Weights of a small CTC audio transcriber.
Model: arch tc_resnet, activation relu.
Data: trained on babble in 24 made-up languages, each with its own sounds, syllables and stress or tones, from a formant synthesiser, 39062 training examples, 13.8 epochs.
Rows from block 6 of a small CTC audio transcriber, named by matrix and row number. Rows with one number belong to one channel. Each number is 128 + 24 x the weight over its row's rms, rounded and kept within 0 to 255. All counts start at 0.
After each channel's rows are labels from the 100 clips, of 14976, where the channel reaches its highest value: "peak on" is the class under the peak. Only what is clearly more common there than usual is listed. The data: babble in 24 made-up languages, each with its own sounds, syllables and stress or tones, from a formant synthesiser. In brackets: how many of the 100, against the usual share in percent.
# convs0: first width-11 conv (model.blocks.6.convs.0.weight, 144x144x11, each kernel summed), inputs 0-143
# convs1: second width-11 conv (model.blocks.6.convs.1.weight, 144x144x11, transposed, each kernel summed), outputs 0-143

convs0.36 [136 116 129 162 174  58 111 128 104 100  92 167 166 145 115 142 155 114 128 126 128 174 123 150 169 122 149 140 110 133 123 121 119 118 136 103 121 106  81 121 135 141 123 102 130 127 142 148 135 125 112 149 154 131  96 149  80 179 103 102 121 111 137  93 149  95  93 151  75 127 157 104  93 142  97 140 135 119 134 139 133 102 133 110 181 110 145 155 119 122 152 169 129  92 100 130 117  93 135 154 141 130  80 128 132 134 146  99 134 127 130 164 119 146 112 147 170 157 118 183  64 113 149 124 127 130 116 131 146 122 126 144 123 109 135 125 106 136  83 101  99 117  97 159]
convs1.36 [130 113 148 106 135 149 152 139 143 134 131 110 137 131 101 104 188 126 136 120 129 137 172 131 134 150 136  93 134 160  97 132 151 159  87  83 108 136 150 102 147 155 120 137 111 135 143 127 142 109  97 148 159 120 147 133 120 105 154 120  92 130  93 168 138 129 148  93 134 134  85 107 120  97 129 123 116 149 109  89  96 153 175 117  54 145 110 112 100  85 142 123  96 122 115 128 144 154 156 118  92 167 105 122 127 153 114 112 116  94 137 122 153 158 156 130 132 141  86 102 162 130 123  94 124 154 113 137 114 100  69 166 127 155 150 116 116 115 154 112 111 140 129  60]
peak on: /æ/ (29 vs 3)

convs0.11 [126 112 118 148 158 113 147 133 154 127 149 163 141 112 142 109 115 130 125 117 163 139 143 137 151 186 118 135 132  88 155 146 111 151 122 167  67 118 107 146 130 104  96 123  90  86 108 139 152 138 136 124 137 148  79 120 121 135 137 113 150 138 167 133  96 140 153 147 100 131 152 139 114 118  96 127 122 103 153 110 108 171 117 154 159  77 107 133 139 126 102 117 118 134 117 113 124 124 104  98 118 117 154 111 163 142 186 157 116 115 128 133  93 129  70 128 122 118 169 153 108 140 159 139 155 128 121 139 117 134 145 101  35 145 148 154 130 126 170 123 162 165 139 162]
convs1.11 [119 132 118 138 125 104  96 192 145  93 133 101  93 105 126  99 157 140  86 140 178 136 188  95 111 165  88 141  87 159 164 114 126 124 108  95 136 171 171 116  80 156 156  90 120 164 157 115 127 105 171 105 121 153 154 141 140 120 135 154 130 143 144 126 129 116  96 131 119 136 100 139 154 134 112  68  92 126 110 127 120 101  93 131 111 147 152 164 123 115 144 112 121 125 110 157 153 141 105 105  90  97 108 135  84 124 111 160 150 125 135 115 112 104 165 144 166 130 155 164 108 121 119 101 126  96 117 113 120 115 117 123 141 131 122 127 114 134 128 152 117 120  95 103]
peak on: /ə/ (32 vs 1.3); /ɪ/ (26 vs 1)

convs0.92 [ 85 138 141 102 130 152 142 161 136 108  99 156  88 121 104 131 150 107 123 172  84  70 120 117 131 135 102 102 105 126 140 166 133 195 133  96  84  99 151 144 151 118 142 165 147 121  98 103 128 136 119 155 108 115 114 145  66 114 106 158 102 117 147 100 152 134 154 157 132 145 130 107 111 164 105 122 132 117  88 112 182 120 101 145 116 140  90  90 102 106 122 147  94 109 115  91 152 112 178 103 114 106 132 143 107 144 162 120 110 129 122 163 130 123 138 118 126 111 111 126  88 127  98 129 157 118 102 116 121 118 116 110 123 134  80 150 100 114  98 113  90 134 125 113]
convs1.92 [104 127  87 110 173 110 119 134 110 132 142 129 112 126 124 161 113 127 123 107 151 148 135 128 165 109 106 119 107 122 128 121 139 143 123 123 148 149 138 135 156 125 134 147 118  87 137 143 123 125 110 145 143  63 128 148 126 101 134  84 143 139 147 122 120  95 128 108 178 181 141 115 146 144 105 199 154 115 183 123 143 131 108 100 155 103 110 130 101 125 174 127 110 127 125 128 150  96 156 148 120 145 137  84 139 134 143 103 132 152  86 116 124 113 123 163 187 139 191  99 135 164 128  77 124 143 128 156 131 116 105 113 106 177 160 139 128  65  93 128 130 119 157 123]
peak on: /ə/ (61 vs 1.3)

convs0.42 [116  73  96 143 147 116 122  59 142 140 103 127 117 122  95 114 129 143 127 149 101 129  86 135 111 118 113 145 148 153  98 113  94  90 115 118 101 144 158 145  80 146 157 148 170  76 107 138 112 134 151 126 169 117  56 123 116 144 110 100  96 113 135  88 154  95 124 125  98 151 121  96 102 110 163 107  99 146 126  93  74 112 117 137 136 133 117 150 109 136 107 128 126 105 142 170 130 122 124  89 126 102 163 160 150 123 188  89 113 130 133 136 114 100 129 135 139 124 136 140 125 122 111 101 116 104 143 123 108 134 166 133 104 166 138 116 123 104 127 122 143 168 124 164]
convs1.42 [144 135 148 154 129 135 129 116 142 129 135 133  47 144 123 124 146 137 141  92 136 115 137 147 150 180 127 133 120 140 137 128 164 119 130 114 129 114 168  92 139 147 164  95 160 133 106 115 128 131 125 168 170 122 164 125 138  73 115 184 107  98 115 174 142 117 117 117 156 125 141 181 106 111 111 105 117 108 107 125 135 145 161 147 167 156 118 103  95 136 135 135 137 136 110 155 147 135 122 122 163 135 126 107 149 119 110 136 171 162 154 149 140 152 120  81 118 124  94 148 136 160 108 170 166 149 134 146 158 112 146 117 138 174 108 124  83 181 115  93 133  86 117 114]
peak on: /aɪ/ (42 vs 1.6); /ç/ (26 vs 1.7)

convs0.111 [127 117 150 121  85 154 158 137 121 104 151  88 111 122 132 108 109 103 123 106 101 119 148 161 133  71 165  82 153 112  97  99 108 151 156 107 172 103 147 139 119 100 139 136 107 113  94 120 135 100 124 107 126 139 109 138 123  70 146 110  84 140 108 113 104 130 168 116 146 114 112  98 150 151 104 134 151 152 150 110 162 129 113 125 208  93 140 156 130 120 148 124 165 107 152 115 124 123 135 148 152 139 118 141 134 167 164 116 117 122 164 131  90 144 118 156 124 156 176 141 143 143 130  92  91 150 152 151 148 147 105 162 132 175 136 100 114 131 147 148 120 127 153 161]
convs1.111 [123 143 164 136 132 134 117 125  72  97  98 124 128 143 122 112 136 101 102 128 140 132 179 118 133  59 175 175 142 109 119 101 150  72 112 133 115 101 129 145 117 140 111 126 157 158 113 113 128 151 101  64 146 101 147 128 132 107 163 137  86 110 149 169 114 130 132 115 147 170 128 137 121 127 128 154 114 136 131 108 160 108  95 150 105  82 112 125 156 128 103 143 184 112 132 108 131 121 131 123 159 138 129  92 178  98 144 136 164 189 122 118 136 124 141 141 162 126  75 130 136 166 147 111 134 132 145 160 137 140 146 110 150 168 111 127 128 149 155 123 114 100 131 119]
peak on: silence (99 vs 34.6)

convs0.99 [155 112 137 119 111 100 118 146  98 138 169 155 123 120 119 133 101  64 147 123 108 133 123 161 137 130 146 165 119 117 120  97 103 139 169 134 121 131 108 136 127  97 149 145  95 152 118 105 149 128 118 146 137 138 151 117 131 134  93 174 149 129 128 153 134  87  45 109 120 131 119 181 151 115  96 114 118 163 129 113 112 105 127 151 131 121 121 113 150  81 145 140 112 110 160 180 151 123 116 136 124 169 124 139  81 162 105 107 113 117 107 139 122 151 125 142 146 184 107  90 102 137  95 158 134 181 109 130 119 162 105  92 111 115 119 158 129 171 123 179 118 137 112 132]
convs1.99 [130 131  87 131 114 132 134 127 130 117 103 120 125 142 137 138 165 139 153 130 152 139 109 124 157 123 124 148 105  92  96 120 121 134 126 119 137 194 136 122 105 164  60 143 158 151 134 101 104 142 128 136 112 120  92 115 116 105 109 135 111 170 141 108 134 111  98 122  94 146  96 147 162 130 172 113 146 126 120 141 120 107 137  91 116 152 100 118 158 159  61  99 117 144 130  97 119 130 121 148 122 104 102 118 197  93 112 118  80 145 134 100 130 108  84 101 174 169  78 121 119 152  90 160 144 127 124  93  96 117 119  80 104 110 106 115 116 122 124 110 131  98 117 118]
peak on: /aɪ/ (32 vs 1.6)

convs0.125 [148 139 144 127 140 124  97 115 153 148 147 119 146 144 135 134  97 148 130 148 136 186 111 165 174 137 124 227 178 115 131  73 133 114 133 102 115  82 125 100 151 122 109 144 103 114 122 141 121 100 125 126 147  98 109 155 105 121 123 163 142 138 140  93 128  68 117 131 104 100 168 102  77 125  94 145 153 184 111 113 132 128 152  97 112 126 148 120 135 152  98 126 116  87 131 128 143 127 108 138 107 149 141 128 148 116 132 106 124  86 136 101 126 127  88  86 175 128 145 145 121 133 166 120 157 135 102 109 108 127 134 153 106 110 113 163 143 117 121 122 108 128 138 109]
convs1.125 [146 112 107  99 130 133 140 145 134 154 132  95  95 135 128 152 131 130 126 120 109 136 123  97 111  86 140 123 140  88 106 150 113 121 123 117 106 138 131  80 120  82  82 134 155  90 135 106 143 129  84 164 175 109 135 125  93 129  86 109 132 159  88 138 144 121  98 115 118 166  86 102 145  66 101 128 123 104 105 130  85 116 126 119 146 106 143 118 100 132  89 121  88 134 119 116 136 128 132 115 100 113  80 173 138 110 112  74  91  90 102 153 124 120 117  97 147  98 158  95 117 103 164 122 112 117 119 125 113 126  85 110 139  91 132  84 154 103 115 133 152 150 104 139]
peak on: /aɪ/ (34 vs 1.6); /aʊ/ (34 vs 3.7)

convs0.108 [128 104  95 113 117 103 142 133 108 135 108 131 137 130 154 145 133 144 139  85 125 121 178 177 121 191 143 111 151 111 169 133 152 109 129 141  87 183 174 136 129 162 122 122 109 167 109 120 151 156 142 129 121  85 107 109 120  88  99 143 154 152 121 113 117 140 105 112 116 150 121 128 103 111 149 126 102  97 129 114 139 135 110 131 144  96 193 131  84 140 111 137 127 169 124  79 158 155 160 132 165 156 109 117 146 153 141 131  96 115 111 120 125 111 163 143  84 124 135 107 124 133 150  83 125  89 104 140  90 144 149 161  81 107 126 132 122 101 164 146 129 128 115 156]
convs1.108 [118 126 144 132  90 101 120 131 124 126 123 111 146 116 106 125 146 140 122 126 151 127 150 126 156 168 147 127 134 154 203 152 133 178 114 127 146  95 117 130 115 173 146 114 123 141 171  91 104 118 192 119 120 128 107 123 143 111 149 169 125 108 138 114 137 129 175 181 134 159 144 127 148 119 159 126 116 107 117 111 127 108 130 157 126 184 194 104 127 125 119 123 117 113  98 131 164  91 174  95 143 125 171 140 111 151  83 140 127 114 160 113 141 143 169 141  76 139 128 143 106  79 179 124 126 153 113 128 141 121 125 118 131 110  87 131 118 143 117 129 122 162 136 156]
peak on: /ə/ (57 vs 1.3)

convs0.15 [151 127 129 127 137 155 100 155 118 102 114 113 115 118 174  97 161 118 149  67 115 171  93 115 114  89 126 127 110 123 107 169 122 157 112 108 126 133 170 113 153 107 155  84 130 146 148 139  82 125 194 124 154 106 123 159 134 111 131 112 127 121 115 150 110 131 133 129 132 113 161 128 144 110 133 106 137 131 140 112 150 159 138 161 110  66 141  96 133 104 109 136 133 127 135 107 139 101 148 128 129 120 134 109 139 195 121 139 166 109 102 130 104 118  97 105 169 126 166 138 132 154 123 159 127 156 142 154 176 158  88 134 180 126 123  86 151 154 117  93 108 129 164 145]
convs1.15 [188 144 116 154 128 110  91 123 103 117 120 164 143 105 123  89 120 146 113 137 153 141 147 148 124 103 173 148 161  94 140 100 118 102 115 124 177 154 132 136  96 114 154 138 101 147 130 133 130 122 126  93 101 101 115  93 128 142 110 183 102 105 106 100 159 138 113 103 123 108 187 162 121 123 175  86  91 135 148 154 118 186 169 159 114 109 155 144 149 107 116 152 126 131 114 131 141 117 103 154 189 160 145 135  99  90 134 153 157 152 155 125 110 140 140 142 155 111 124 134  97 175 127 154 162 144 151 137 114 114 133 127 116 158 156 127 125 144 151 135 130 131 145 116]
peak on: silence (100 vs 34.6)

convs0.65 [139  98 129 108 159  99 114  97 103 138  99  99 145 129 127 114  96 157 141 163 108 143 152 153 111 165 101 160 169 130 160 130 131 110 129 102 106 158 137  80 183 108  96 117  78 157 106 139 149 114 109  83 174 136 139 131 122 110  89 114 132 153 139 177 127 117  64 138 121 136 141 103 147 125 149  96 128 149 119 103 119 130  92 118 159 109 151  94 139 101 122 140 138 108 121 163 117 159 135 174 119 161 135 132 130 112 124 147  92 109  70 149 150 141 129 143 116 164 124 153 112 108 100 104 116 144 139 120  98 123  87  97 134 140 107  87 140 115  96 115 102 139 102 136]
convs1.65 [125 101 133 136 125 125 105 130 140  91 144 119 111 133 145 114 144 104 103 119 131 110 151  99 180  98 116 128 104 121 122 141 151 111 153 127 140 104 143 146 102 108 108 143 130 113 181  65 114 103 117 135  86 100 152 104 139 168 129 116 119 151 145 110 141 116 111 117 100 107  76 143 110 146 208 113 152 133 139 148 101 112 108  93 126 145  97  80 101 171 114  82 118 134 140 136 107 114 164  80 134 113 102 119 168 166 133 133 130 131 111 110 151 108 132  73 165 156 135 110 135 119 113  67 137 179 117 150 108  99 134 112 139 130 151 108 106 113 124 142 116 115 109 138]
peak on: /aɪ/ (73 vs 1.6)